{
  "model": "self-supervised image encoder",
  "dataset": "rendered solids tumbling over patterned floors",
  "train_examples": 97500,
  "image_size": 32,
  "crop_scale_min": 0.2,
  "horizontal_flip": true,
  "translate": 0.06,
  "color_jitter": 0.6,
  "method": "vicreg",
  "arch": "perceiver",
  "norm": "layernorm",
  "norm_position": "pre",
  "activation": "gelu",
  "mlp_ratio": 4,
  "head_dim": 16,
  "fused_qkv": false,
  "bias": "all",
  "qk_norm": true,
  "parallel_block": false,
  "inner_norm": false,
  "patch_size": [2, 2],
  "layers": 12,
  "width": 192,
  "positions": "sincos",
  "latents": 64,
  "projector_hidden": 512,
  "projector_out": 512,
  "projector_hidden_layers": 1,
  "init": "kaiming_normal",
  "residual_init": "none",
  "optimizer": "muon",
  "muon_scale": "match_rms_adamw",
  "lr": 0.0018,
  "momentum": 0.9,
  "nesterov": true,
  "orthogonalizer": "newton_schulz_5",
  "adamw_lr_other_params": 0.00094,
  "grad_clip": 1.0,
  "steps": 7100,
  "batch_size": 128,
  "epochs": 9.3,
  "lr_schedule": "cosine",
  "final_lr_fraction": 0.01,
  "warmup_steps": 140,
  "weight_decay": 0.0,
  "adamw_weight_decay_other_params": 0.01
}
Rows from block 2 of a small self-supervised image encoder, named by matrix and row number. Rows with one number belong to one neuron. Each number is 128 + 32 x the weight over its row's rms, rounded and kept within 0 to 255. All counts start at 0. After the name is the row's rms in percent of the matrix's.
After each neuron's rows are labels from the 100 images, of 14976, where the neuron reaches its highest value: "responds to" is what is common among them. Only what is clearly more common there than usual is listed. The data: rendered solids tumbling over patterned floors.
# fc1: MLP up (model.blocks.2.mlp.fc1.weight, 768x192), inputs 0-191
# fc2: MLP down (model.blocks.2.mlp.fc2.weight, 192x768, transposed), outputs 0-191

fc1.687 102 [ 81 153 106 138 197 176  85 132  72 117 101 151  78 129 181 124 119 148 116 112 186 156 114 145 169 168 129 138 118 109  95 122 152 103 109 145 130 104 115 172 153 100 187 121 118  77 170 134  95 118  58 125 178 166 118 121  74 102 123 139 184 100  95 170 135 108 114 144 161 125  66 106 145 160 103  85  68 101 149 140 116  63 104 121 148 153 110 162 107 142 151 109 150 125 138  57 119 132 117  97  86 179 192 177 122 137 139 111 106 153  72 174 159 115 156  74 126 160  66 114 120  49 154 112 105 147  70  47  99 147 121 144 157  77 114 120  97 145 148 140 133 146 122 166 148 178 143 165 130 106  90 150 165  49 104 105 184 159 146  96  88 130 134 116 125 143 136  79 152 139 102 163 166  98 128 157 125 174 134 193  75 138 115 108 120  98 140 139 128 147  96 112]
fc2.687 110 [ 56 110 118 159 132  78  92 168 112 125 161  80  95 136 101 136 124 136 185  66 110 118 196 109 174 105 181 111 137 101 172 173 125 189 106 131  53  99 136 108 108 106 114 104  97 100 127 136 147 116 160 107 112 106 118 139 142  92 172 138  95  98 112  83 212 135 158 144 114 113 126 117 144 153  93 128 157 123  93 161 150 118 155 111  42 139 103  90 133 113 131 138 174 152 108 158  60 127 115 132 193 139 120 103 128 130 123 116 148 171 127 113 137  92  72 179 154 174 159 126 183 155 116 183 139  92 148 125 108 109 110 139 117  98 112 138 110 144  98 215 144  91 115 115 144 166 109 178 109 121 158 158  73 188 160 143  97 115 123 129 135 108 148 143 158 138  96 130  81 130 142 129 213 175 147  42 132  79 151 145 116 149 147 121  32 120 155 100 167 113 139 131]
responds to: green object; light from behind the scene; teal object; its colour: green

fc1.464 093 [152 160 109 123  85 102 146 104 138 167 144 131 169 100  90 132  97  88 155 138 138 101 101 158 193 143 120 129 142  86 145 140 105 156  87 110 118 105  88  88 144 150  84 133 107  98 166 126 116 115 163  98  92 139 121  90  87 103 139 152 129 168 123  91 111  37 180  81 161  92 123  95 105  95  76  97 148 128 150 155 112  89 118 130 118 121  47 125 145 126  93 111 113 161 137 116 132 160 122 133 183 107 137 152 172  95 166 164  78 180 171 139 165 147 115  81 125  98  94 157 139 108 144 117 112  83 118 114 124 107 138 154 152 175  81 156 196 119 166 128 129 130 112 102 117 177 189 110 113  97  91 149  79  38 121  88  78 121  20 156 131 136 130  81 115 143  97 131 136 193 166 153 201 143 167 128 172 178 118 138  87  96 118 129 183 160 106 145 162  78 151 119]
fc2.464 083 [140 109 120 115 134 115 152 157 166 205  89 110 138  69 192 172 139 125  99 166 119  54  61 103 105 157 106 150 149 161  77 181 108 121 152 121  70  74 172 122 158 147  98 132 113 124 112 134 168 137 140 120 169 119 190 195 132 120 114  88 130 133 131 163 109 121 186 127  72 119  72  92 135 159 147 112 140 160 141 191 107 108 159 116 118 167 104 147 124 107  87  93  70 121 121  95 150 182 132  88 103 153 152  96 115 149 113 114 130  85  45 140 197 151 150 162 166 125  93 182  88 147 135 175 148 112 148 138 140 133 122 114 145 119 109  88 137 119 147 113 135 155 179 113 132 140 104 130 101 102 167 156 117 157 139 128 128 102 139 100  83 103 153 131 133 147 145 146 168 112 136 161   1 175 142 114 111 113  97 122 145 140 141 169  84 139 140 135  62  62  91 182]
responds to: green object; yellow object

fc1.644 110 [125 181  97 180 151 121 123  49 163  89  94 135 175 109 160  95 110 127 132 114  98 125 108  88  77 132 111  79  67 109 102 166  89 151 134 133 160 140 113 130 122 146 103 180 138 136  93 132 134 124  89 126  90 157 143 134 152 119 110 135 118 125 149 153  64 155 134 103  78 129 157 122 214 107 194 141 137 134 169  53 100 167 129 128 173 159  99 164 162  77  80 174 199 122 156 112 165 168  98 135  93  72 134 101 156 140 104 127 116 105  83 120  73  93 156 148 152 116 145 165 141 163  89  94  82 109 147 138 151  94 150 121 143 125 132 114  96 102 214 128 143  81 120 141 163 137 129 117 169 154 170 205 202  72 117 140 153 124 147 142 150  72 163 160 180 158 113  74  88 145 121  88 111  65 135 114 161 150  88 130 118 123 155  99 103  94  84 131 130 144 126 155]
fc2.644 112 [151 120 112 104 139 103  86 149  93 117 141 152 137 138 137 112 111 107 164 140  99 153 110  75 148 141 145 123 172 155 133 139 182 161  67 166 124 164  93 134 101 103 116 156 107 128 143 120 150 165 173  96 118 119  85  91 130 167 105 139 114 117 118 124 106 184 155 112 176 149 102  87 171 148 128 165 133  46  75 111 115 140 167 183  75  95 190 144  72 155 153 138 103 150 112 155 138 147 114  34 130 172 131 113  68 111 121 109 121 126 176  35 197 106 107  97 118 168 156 138 126 112 153 120 126 101 156 150 112 130 110 156  82  97  96 101  56 123 114 120 161  92 157 168 122 134 125 148  86 147 112 106 110 180 165 110 118 115  94 155  88 138 145  78  75  79 159 152 124 213  98  93 160 100 132 164 176 106 167 161 109 158  78 193  95 144 115 149 101 181 178 112]
responds to: orange object; yellow object; its colour: orange; its colour: yellow

fc1.425 101 [176 149 144 169  92 145 114  76 128 104 141 176 142 143 110  79 155  88 128 122 168 121 165 122 137 127  87 158 117 170 115 110 198 162 180 117 105 114 104  96  97 202  96 161 156 149 148 162 176 108 151  97 123  83 146 211  72 146  70  80  92  99 169 104 136 146 179 170 100 105  87  87 118 103 124  71  99 134 131 134 135 176 143 117 138 137  52 162 105 125 105 150 140 125 102 114 126 156 135 198 145 136 130 190  86 147 107 150 149 124 137 135 183 149 168 141 168 171  92 199 151  94  96 162  40 163 134 124  96 136 118 169  99 158 115  90 136 103 141 162 169 149 140 149 141 115 112 159  97 129 101  77 110 163  55 134 129 139 113 153  88 110 120 120 137 110 161 117 166 132 128 165 143  88 102 170 133 128 144  90 133 195  89 199 120 151 145 112 169  84 123 136]
fc2.425 098 [105 163 124 142  90 133 154 164 153 166 194 112 117 143 112 139  88 151 148 131 114  99 114 115 135 173 155  80 162  68  91 126  66 133 133 129  78 127 139 141 144  60 145 153  74 163 180 130 140 142 122 149 144 125  93  45 123 172 155 119 111 120 154  96 144 124  95 145  82  96 110 115 132 118  93 160 141 185 169  95 123 134 100 149 145 176 180 107 159 124 127 125  53 156  92 132 116 137 110  84 109 162 121 149 116 162 174  73 140 117  75 168 167 112 139  80  93  87 119 114  94 179 114 160 145 163 165 127  78 112 139 117 157  79 136 141 134 141  84  89 126  99 134 113  75 103 167  79 129 149  77 152  81 127 143  87 145 149 160 103 119  64  94 161 156 165  66 153  92 179  94 108 169 105 163 108 130 169  64  68 114  91 117 107 202 101  98  95  84 151 120  92]
responds to: orange object; its colour: orange

fc1.277 093 [ 42 176  77 168 126 146 134 144 172 105 155  98 199 142 132 159 169 181 165 152  84  62 153 166 194 118 108 119 147 100 177 135 118  95 143 137  65 173 101 126 132 130 120 107 102 121 141 127  86 141  77 200  88 137 151 109  91  96 167 123 114  72 130 138 120 135 150 135 136 114 147  96 157  99 129 121 131 107  63 159 104 167 102 106  85 165 163 132 177  44 129 171 134 121 160 128 152 177 106 156 146 144  44 132 134  97 153 140 129 221 145 107 122 154 149 118 119 124 128 168 141 108 121 139 133 125 106 121 146  88  91 170 126 137 161 138 140 116 152 144  50 137 110 120 125 129 115  68 140 102 158 113 145 110  74  82 124 121  71  92 159 127 122  95 104 146 119 129 101 122 137 113 174  99 146  52 151 133 117 173  69 139 136  98  85 155 157 117 141 114 137  42]
fc2.277 089 [144  89 172  76 128 111 165 145  79 126 146 103 115 165 119 129 192  55  88 113 169 150  97  69  99 176 124  11  96 167  76 149 136 126  62 122 154 101 154 136 120 158 116 152 141 117  88  73 172  70 155  89 120 130 102 117 158 140 145 146 173 193 109 155 117 164 176  60  97 109 103  76 133 138 153 158 129 115 182 138 119 152 160 151 167 117 122 140  92 130 101 133 160 158 165 140 159 125 124 129 127 182 144 109 133  73  89 125 175 135 152 158 136  98 179 141 152 108 143 112 144 139 166 119 119 136 171 152 103  99  85  86 148 100 122 156 116 102  79 109 133 123 159 136 137 137 170 164 113 158 107  87 114 121 140 136 147 146 142 109 163 142 133 132 143 127 168 107 165 160 113  83 101  99 176 180 100 175  85 127 198 102  42 132 121 168 131 182 102 142  80 171]
responds to: blue object; purple object; its colour: blue; its colour: purple

fc1.478 084 [111 111 125 111 153 136 106  70 168 136  73  74 124 102 170 165 152 124 101 159 149  85 180 160 138 147 121 120 159 137 166  69 130 165  92 114 167 202 210 107 130 161 164 118  60 180 164 171 161 202 134 201 161 130 160  53 118 137 177 150 170  91 152 130 151  77 136 113  87 102 120  79 158 160  87 126 118 143 120 105 104  80  90 144 157 155 137 132 126  85  84 159 177 132  84 130 138 138  93 125 167 135 198 142  78 120 117 136 129 171 123 151  70 112 113 127 121 108  94 145 160 140  92 117 108 157 128 102 156 138 127 132 110 128 141 135 105 174 118 139  84  97 132 110  97 156 137  94 148 164 105 149  97 126  38 133 117 123 101  90 117 129 176 126  99 127 171  99 119 140  88  92 132 142 145 109  68 140 164 169 142 124 100  84 129 162 176 133  99 131 214 144]
fc2.478 060 [150 105 164 164 184 179 113 128 117  98 144 133  69 112 143  99 169  95 103  97 128  75  46  76 155 111 119 140 122 115 136 164 107 114 190 140 151 156 121 143  76 107  95 162  93 119 103 133 122  89 185 152 163 144 139 144 177 153 130 121 166 112 140 186 134 150 121 176 112  82 164 122  96 159 130 150  99 138 146 166 122 106 111 139 129 183 161 122  91  80 176 124 132 145 135  69 158 105 194 169 154 119  81 101 221 131 128 108 107 119  77  93 124  82 170 191 117 132 109 138 163 181  91 156 129 124 179 106 145  97 138 107  81 110 144 169 130 146  82 159 114 122  70  52 114 175 119 192 113 101 138 114 147  94 121 154  96 118 159  80 140  80 169 142 138 144 151  68 126 181  69 142 134 159 144 131 138 104 124 139  95 145 106  97  82 126 142  92 106 102 180  81]
responds to: blue object; its colour: blue; light from behind the camera

fc1.68 097 [156  70 137 152 112 139 171 166 175 104 134  96 115 110 182 124 134 131 126  71 131 191 108 175  90 100 123 130  79 116  93 148 100  75 195 168 147  81 114  86  81 125 105 161  88 129 159 141 172 128 131 127 108 162 102 168 128 140 156 168 149 150 121 156  94  90  73 139 114 177 129 155 136 179 115 150 103 113  93 122  67 161 150 114 157  63  73  79 145 145 118 117 101 153 158 117  42  68 130 153 139 101 133 170  67 216 108 107 130 123 137 117 100  70 134 146 152 163 173 137  95 118 137 119 115 110 125 133 113 218  98  72  85 132 112 152 103 144  68 136 143 148  94  79 133 145 158 146 107 139 100 107 162  78 131 153 101  89  92 137 113 103 124 130 137 139 144 131 150 128 153 110 147 152 150 116  99 124 129 190 102 105 129 161 183 148 174 171 171 161  78 189]
fc2.68 099 [ 55 140 113 190 132  96  83 148 164 152 101 195  89 130 141 105 108 187 146 170  75  88 143 153 134 122 173 115 147 130 149 106 158 161 116 138 132  78 185 163 124  79 152 112 112  27 163 136 123 103 160 106 114 145  92 107 145 149 123  88 119  68 117 100 140 117 117 122 105 171 156 129 148 129 109 175 130 159 130 102 111 100 131  79 154 171 156 114 134 129  88 153 134 164 155 121  97 129 137 141 107 155 148 211 182 100 167 176 164 139  62  86 169 168 119 109 106 145 133 116 170 138 101  98 119  94 179 131  91 118 103 146  76 153 135 102 139 161 171 111 115 151 173 122  92 103 115 111 107 197 111 125  93 161 186 118 176 172 163 147 124 105 128  87 132 156  35  95 114 122 141 196  74 122 114 123 137 141 109 115 152 123 152 131 102 158 212 121 127 168 172 158]
responds to: green object

fc1.261 091 [166 114 126 163 115 109 107  69  93 147  78 151  98 126 194 105 126 124 130  47 158 127 127 184 173 170 134 166 166 166 117 117 176 154  58 164 124 104 135  70 151 140 156 102  52  81 105 128  69 137  94 115 136 112  86  75 114 124 135 124 136 131 115 153 128 131 100 210 174  73 132 109 126  69 114 146 104 147  81 140 152 168 121 101 118  99 103  80 136  70 102  83 123 151 142 112 111  99 127 141 169 132  86 164 195 125 129 180 144 176  86 141 132 157 169 104 155 123 103 159 171 127 173 151 149 142 100  90 139 157  77 111 115  94 127 118 126 133 158 105 145 125  77 128 116 163 162 140  93  86 148  65 159  92 119  88 125 123 163 119 137  91 149 167 155 128  58 143 172 133 166 149 180 140 177 121 105 166 159 166  62 148 130 147 147 170 118 116 159 177  87 116]
fc2.261 077 [ 76 120  98 142 122 120  99 162 183 183 131 181 157  83 119 134 131 121 111 104 142 153 153  98 136  56  88 126 178 153 130 128 122 152 179 111 148 199  75  98 129 134 118 102 191  64 137 139 161 121  94 116 124 105 182 154  74  82 156 125 146 132 171 134 106 123 120  90  92 118 170 105  69 151 184 138 209 125 120 165 137 175 143 161  88 153 143 120 157 109 135 197 171 155 156  98 119 142 162 109  88 137 130 118 226 125 147 152 125 117 139 182 105 126 131 130 115 118 138 165 106 131 138 151 156 189 149  90 115 150  80 138 118  83  69 129 160  76 120 145  67  88 114 146 129 107 130 116  70 158 122 153  71 132  66 117 160 167 187  95 140 170 131 147 109 130 116  76 108 131 174 141 170 124 137 149  98 112 111 109 123  68 147 110 128 110  83 181 162 181 124 112]
responds to: blue object

fc1.234 086 [105 157 115 121  61 128  80 115 140 191 127 203 100 169 143 154 144 117 127 135 161 135 109  91 182 132 151 113 153 175 143  92 157 154 119 114 136  92  72  99 154 173  84 116  61 116 126 146 198 196 200  56 162 133 152 131 142 124 160 139  97  71 107 114 121 137 131 182 157 174 119 119 128 134 104 136 104 146 139  53  86 108 112  92 145  77  73 131 132 162 119  71 166 119 111 134 118 100 170 161  78 115 113  78 121 155 136 108 174  76  94 126 112 124 109 109 118 190 146 111  98 111 136 135 128 192  94 160  68  98 120 136 168 149 105 138 162 135 131 126 181 153 154 141 170 162 165 105 124 179 136 157 117 179  45 153 162 151 147 151 142 111 192 106 147 111 131 140 151 119 101 168  82 135 170 132  73 125 151 128 151 147 103 121 113  70 113 180 100 117 153 130]
fc2.234 060 [103 130 108 109 130 109 102 154 113 117 106 107  74 140  87  99 140 109 138 156  76 150 133  90 175 127 169 112 192 110 122 135 195 177 169 110 163 105  76 157 111 155 144  82 112 113 133  84 162 132 172 115 105  71  97 137 127 105  81 107 103 150 142  91 122  81 159  92  82 119 170  58 115 103 140 115 137 157 173 134 118  47 110  81 168 107 104 142  89 120 143 150 153 186 111  61 157 131 119  92 116 124 129  92 109 156  33  86 130 132 139  92  93 110 166 126 192 115 120 123 124  90  75 138 123 123 173 151  99 138 126 104 155 114 126 144 155 115 103  74 104 135  39  88 124 167  92  91 101 120 104 115 118 154 172 141  99  83  29  90  66 122 159 161 116 132 160 142 165 176 160 132 138 165 117 108 121 153 169  67 121 162 133 104 153 164 119 140 143  97 131  97]
responds to: orange object; its colour: orange

fc1.160 081 [107  90 145 110 159 175 126 144 168 133 120  84 176 116  65 137 109 104 221 177  84  86 199 174 118 132 110 126 106  29 133 173 126 147 103 141 110 142 143 143 170 152 155 216 120 112 147 165 143 114 100 149 109  92 118 120  98 112 157 221 106  57 128 159  72 120 104 173 113  94 112 104 112 152 155  87 123  97  74  91 114 136  92 116 123 154 139  67 129 129 173 172 107 140 127 135 138 102 107 125 143 119 118 101 122 127 133  79 178 112 138 121 140 139  98 145 160 112 122 125 161 127 137  87 179 143 108 120 102 115 131 116  64 134  93 104 174 149 101 122 147 131 133  83 152 173 123 134 143 161 174 146  96 164 105 156 107 174 101 101 146 173  85 175 153  94  97 123  86 144 156 135  65  62 164 137 164 119  48  88 116 126 174 114 151 148 118 185 112 105 112 135]
fc2.160 069 [167  95 138 168 149  84 134 155 120 136 117 141 136 120 179 118 149 129 119 168 140 138 126 140 117 105 180 139  98  76 114  88 115 201  98 130  54 178 128 112 122 149 106 127  79  59  98 105 157  90 142 172 206 121 135 170 133 144 111 165 146 108 164 176 132 143 143 172 125 173 149 135 129 113 156 115 136 136 115 139  91  97 106 197  97 156  42 149 149  82 124 136  83 126  77 143  83 118 132 178  92 102  94 126 118 110 150  84 145  92  89 113 101 148 119 159 127  77 142 107 166 128 173 161 185  61 150 129  96 133 113 173  84 121 120 109  56  94 101 123 159 179 149 165 131  79  88  96  91 140 110 154 158 135 121 148 160 116 183  95 141  62 152 159  78 179 131 131 140 117 165  99 141 143  99 134  78 145 149 167 164 134 153 160  79 151 120 158  84 102 101 205]
responds to: blue object; its colour: blue

fc1.702 100 [129 146 180 144 149 155  62 132 143 161 112 128  95 155  46 151 172 147 100 107 146 182 161 158 115 160  88 105  91  78 189 122 174 145  92 105 122 152 179 151 132 104 119 170 142 124 153 133 149 132  64 118 133 121 101 113 153  92 104 169 150  91 102 161 117 102  96 129 118 136 157 148 113 108 115 155  89 113 114  87  83  86 173 171 126  65 127 158 121 114  61  93 139  75 162 180 125 197 130  82  84 176 146 164 164 161 115 142 113 150 110 115 125 120  72 128  71 110 134  94 111  97 112  94 165 123 121 111  94 173  70 169 205 125 110  95 108 172  97 126 169 122 183 139  90 169 156 152  84 147 215 143 120  91 144  82 155 102  97 144 116 133 110 102 164 116 141 197 115 147  88 135 168 139 103 106 150 107  86 122 157 136 127 182 102 101 132 134 166 143 132  73]
fc2.702 115 [143 112  93 151 185 142 177 185 111 137 133 128 105 116 190  89  84 167 141 141 154  45  66  75 115  94 199 118  98 129  91 164 110 143 162 133  72  73 110 115 133 109  96 116  72 165 150  97 139 137 178  98 111 118 152  96 114 140 155 130 165 158 159  76 122 129  83 110 110 117 109 125 176 174 110 163 107 153 130 118 118 124 111 150  93 113  83  85 117 106 130 158 143 223 105 117 149 111 174 164 168  64 148  93 130 104 104 211 139 145  77 120 143 128 134 133  72  95 134 154 125 175 123 102  76 118 114 138 121 124 135  92  91 141 158 122 109 116 127 134  85 139  68 126 122 152  72 123 129  80 107 193 127 132  89 158 148 142 152 168 161 124 187 180  77 164 135 118 109 170 114 178 180 168 106 144 110  96 130  95 106 148 162  76 142  85 145  99 142  88 100 155]
responds to: blue object; yellow object; its colour: blue

fc1.436 107 [181  79 102 138 119 104 164 152 149 165 156 116 105 175 138 157 212  97 142 115 103  69  85 172 160  51 152 116 109 177 107 113 145 143 138 167 143  62 170  93 109 118  79 157 165 131  97 126 141 181  93 196 167 123 110 193 138  77 107  81 133 170 125 170 107 130 144  91 110 136  92 163 150 185 103 119 121 199 198  93 182 139 114  89 141 164 157  76 181 147 123 138 162 118 143  77 202 126  87  88  57 152 111 101 142 169  94  75 102 134 115 127 161  79 134 126  98 114 113 175 126 123  95 131 117 114 141 122 154 142 142 108  92 168 153  86 112 126 120  96 158 127  91 126 148 104 160 141 139 120  99 135 142 169 127 117 123 133 126  98 127 158 116 120 142 100  96 124 144 111 187 142  92 102  82  99 167 113 128 117 105 148  61  93 154 115 191 148 192 145 126 123]
fc2.436 116 [106  96 101 114  68 178  68 175 145  69 177 145 159 117 144 163 105  79  99 153 113 185 153 196  99  97  87 151 164 117 159  92  82 103 134 146 140 128  82  90 121 118 127 110 103 102 104 126 132 211 113 146 135 132  81 121 124 137 128 115 135 157 168 105 122 109 133 139 142 165 122 109 108 135 150 105 158 111 110 123  93 198 132 146 178 148  82  96  91 118 109 151 136 168 125 205  67 128 138 110 149 133 125 148 161 128 109 153 195 153 178 171  53 134  55  74 140 144 150 119 162 129 173 141 112 205 139 128  75  66 148  83 113 110 138 161 101 105 112 124  86 165 143 145  95 141  93 152 144  97  98 177 143 130 154 140 146 128 107 192 181 142 201 129 131 133  54 135  90 156 111 152 105 110  78  86  81 101 125  91 167 146 160 151 159 137 114 114 123 154 114 127]
responds to: green object; its colour: green

fc1.650 104 [136  97 194 134  90 150 113 123 167 146  97  98 152 147 118 111  87 119 145 142 159 172 149 142 129 151 197 142 167 145 118 118  38 108 143 135 129 126 143 145  69  34  75 100 115 121  98 110 165 105 137 165 151 136 147 130  78 165 163 133  68 132 128 131 169  99  73  66 120 119 118 112 120 137 175 114 135 225 107 136  89 144 127 106 117 157  60 133 146 112 100  77 146 198 120 146 179 122 101 109 144 111 130 113 147  93 166 155 130 125 129  80  45 117 138 134 120 211 128 128 121 177 122 108 100 210 166  86 169 100 157 119 135 122 191 123 109 192  91 167 124 111 161 146 108 138  86 136 134 145 122 144 162 129 127 134 184 104 158 119 146  94 131  98 134 130 142 129  94 139 122 121 144 156 114 104  89 132 178 117 155  97 103 172  86  46 137 143 112 177  86 138]
fc2.650 099 [ 56  89 149 115 167 118 128 161  66 108 116 143 146 112 151 129 187  84  82  93  94 149  92 170 164 119 112 129  55 106 126 136 163 140 169 158 123  92 116 156 165 189 173  75 134 196 160 143  89 161  96 117  86 129 120 164 148  95  62 123  75 103 131  85 136 193  96 138 160 153 149 161 163 150 136 109 128 159 142 154 120 166 105 122 183 137 163 168 104 163 121  86 147  66 168 159 129  86 129 113 112 164 170 151 112 178 164 174 109 115 119 111 129 109 152 116 143  47 102 164 127 113  87 106 134 128  88 119  98  93  79 104  39 146 180 188 174 112 128 127 128 168 101 127 122 100 141 140 132 165  87 161 132  84 182 116 161 138 134 136 113  91 142 136  92 177 133 123  78 123  86  95 148 106 161 120 113 105 148 169 120 113 152 151 103  74  82 143 161 138 117 169]
responds to: blue object; light from behind the scene; count: four; purple object

fc1.452 106 [ 78 120 122 122 119 142  77  81  61 169  61 119 177 127  87  98 136 132 158 157 129 102 138 108 147 131  89 121  60 122 136 141  80 167 181 121 111  92 104 199  89 144 109 127 116 156 151 110 115 121 170 137 140  67  94 119 125 119  76 167 131 128 161 103  93 138 116  94 145 184 169 204 135 139 183  93 145 184 130 177 136 120 143 219 146 147 124 140  92 101  71 102 107 176 170 122 117 103 119 133 158 154  99  90 162 114 171 113  90 152 133 155 108 161 134 171 122  86 138 139 137 163 119  92 151 144 119 107 156 161 167 157 143 113  66 120  81 141 138 120 133 128 119 137 124 114  59 148 144 103 140 155  78 113 149  98  71 119 127 139  90 159  92 137 163 123 103 124  94 154 136 177 218 164  84  93 158  88 161 201 118 154 155 168  80 156 151 107  97  93 118 164]
fc2.452 110 [179 229  66 143 157 136 170 164 107 137 128 134  88 118 145 152 134 115 180  85 136 117 155 154  93 155 139 131 126 165 101 112  97  78 147 137 124 130 100  96 108 103 191 153  77 130 126 144 151 127 135  40  69 162 138 136  92 160 232  91 130 162 107 157 140 129 128 152  97  62 167 126  91 140  96 121 104  73  80  99 104 156 129 144 108  85  92  86 149 102 136  91 103 131  94 121 125 159 191  93 117 125 145  94 120 147 162 180 152 114 106 146 113 113 167  89 112 147 102  65 167  76 107 159  86 120 127 127  96 127  98 117 140 163 133 120 150 143 117  85 157 155 193 114 108 185 120 114  77 167 149 158 118 165  81 138 134 124  65 114 111 109 137 108 142 161 152 120 169 202 125  90  80 165 100 166 109 155 119 118 151 127 143 177 109 115 183 116  69 132 126  97]
responds to: orange object; its colour: orange

fc1.752 096 [144  98  93 136 116 119 150 158 102 174 112  98 102 114 137  74  54 142 136  71 219 125 135 146 184 124 132 161 114 143  96 136 105 116  90 108  72 117 101  84 110 138 117 140  98 127  95 144 126  69  97 112 109 159 204 145  89 118 148 172 139 150 139 143 121 100 154 143 122 137  98 131 150  81 138 149 176 123 108 108 109 124 146  63 121 127 141 105 169 195 151 165 182 135 163 152 131 177 163  95 121 101 144 182 135 123 143 132  95 148  99  90  95 109 140 125 127 195 132 120 110 116 105 131  87 148 117 224 138 152 173 136 118 104 112 114 144 134 104 192 200 143 108 138 127 143  97 116  99 188 194 167 115 114  66 108  50 119 197 165 108  96 134  81  95 113  72 174 140  94 134 102 106  96 117 138 144 131 149 125 154 131 117 161 115 162 169 166  99 172 183  64]
fc2.752 098 [172 122 134 140 101 130  95 154 107  81  94 142 157 188 160 105  40 207 165 101 108 123 111 123 146  66 131 117  93 161 149 134 136 143 139 125 113 149  81 135 177  39 160 128 165 124 128 117 183 164 153 144 125 124  84 129  31 118 158 162 186 113 171 129 163 139 199 114 111 119  98 167 151 127 133 220 138 128 120 182 107 121 106 131 127 149 135 143 176 101 107  80 159 168 107 136  93 178 104  95 106 129 133 138 159 206 133 162  81 164 106 186 119 144 105 100 136 101 182 116 141 116  62 129  84  91  64 108 113 131  81 154 112 105 106 184 138  92 132  85 110 147 143 124 128 118 193 103  69 123 146 115 152 148 134  97 101 139 111 123 152 142 175 166 140 143 122 124 160 149 121 128  79  73  98  85 156  99 157 131 148 129 154 147 146 142 136 142 124 154 108 168]
responds to: blue object; purple object

fc1.47 094 [ 81 146 153  78  72 117 148 109 144 157 166 106 112 126  99 132 109 142 106  70  69 113 140 140 156  75 198 142 206 166 147 146 126 155 111 126 103 135 129 130 119 100  71  95  89 111 159 124 143 119 112 110  58  92  99  54 123 151  88 139 154 103 116 144  94  94 100 133 140  95 165 149 145  88 165 138 139 113 143 103 109 134 147 123 125 149 174 114 125 117 118  77 121 121 122 147 130  99  65 131 104 108 130 198  75 126 119 101 153 156  87 119 110 138  54  93 170 150 109 144 107 163  86 195  91  77 133 174  92 129 128 124 102 127  92 179 135 141 158  83  69  87  71 182  57 158 105  91 141 118 103  96 158 105  85 100 162  76 137 120 153 113 129  95 121 112 155 133 109 124  63 123  96 112 167 208 167 102 156 126 125 147 115 136 151 183 121 169  51 122  91 132]
fc2.47 115 [152 136 179 101  91 120 132 151 146 151  77 110 115 183  96 117 110 173  77 176 128 135 183 140  97 225 177 137 110 101 156 131  70 151 181  79 145 172 111  68  90 162 143 115  65 147 139 159 116 134  37 153 125 131 106 175 113 101  93 114 103  65 145 171 164 158  58 134 117 154 147 107 125 124 125 143 135 146 154 105 186 163 116 112 150 145 188  80  84 103  88 205 115 136 115  75 125 102 152 120 121 133 134 125 146 142  95 123  85 141 100 136 136 143 110 151 124 187 177 106 136  91  63 141 172 149 145 112  69 116  87 146 147 126 138  80 139 155 107 140 105  96 117 141 225 117  77 138 109 165 154  88 135 130 102 111 132 146  98 138 141 110 169 134 104 166 141  46 129 135 158 116 119 148  94 104 103 181 132 131 112 166 109 161  84 137 126 137 120 140  98 106]
responds to: orange object; light from behind the camera; its colour: orange

fc1.201 092 [126 156 135 186  86 123 109  68 142 121 129 144 121 164  90 149 119 174 107 123 164  91  88 110 117 117 109 171 131 124 139 138 178 116 160 150 106 123 103 187  77 164 109 111  92 163  47 154 127 115 100  87  78  77  97 120 142  85 147 130 104 117 117  93  91 156 180 126 122 161 146 136  91 115  84 153 148  82 105 115 154 117 107 157 123 113 127  41  81 135 181 131  25 118  84 128 107 118 120 173 139 111 150  88 147 107 116 134 139  76 128 125 172 184 149 103 160  99 159 100  81  93  77 115 142 119 179  97 141 111 160 122 187 180 193 139 144 136 115 193 122  89 139 156 111 138 128 121 166 169 104 128 149 140 133 100 136 186 106 129 113 199 155  87 138 104  89 150 113 185 176 146 140 126 118 129 169 124 127 150 140  96 155  58  95 167  69 190 166 117 119 156]
fc2.201 094 [168  97  92  98 143 211 143 150 178 170 103  68 138 158 109 110 166 122 114 162  98 187 143  37 154 173 107  80 166 146  45 124 150 110 137  99 152 146 166  95 120 110 127 159 182 164 162 117 176 152 117 168 164 114 158 124 124 188  87  91 124 183  90  90  66 103 128 169 114  95 104 126 162 135 111  86 145 140 176  98 116 170 135  85 112 105 177 118  72 115 106 147 161 155 165 151  84 182 107  82 167 128  61 126 134 118 111 115 139 161 149  87 108  98 140 105 167 119 139 110 166 122 156 132 130 152 124 105 174  75 103 142 134 109 150 132 121  86 106 128 196 132 139 140 119 112 127 142  68 166  70 121  52 107 120 152 162 128 117 149 128  96  72 148 178  80 130 144 151 129 142  99 122 159 103 137  79 120 106 140 127  92 139 150 153 137 133  85  97 162 166  78]
responds to: orange object; yellow object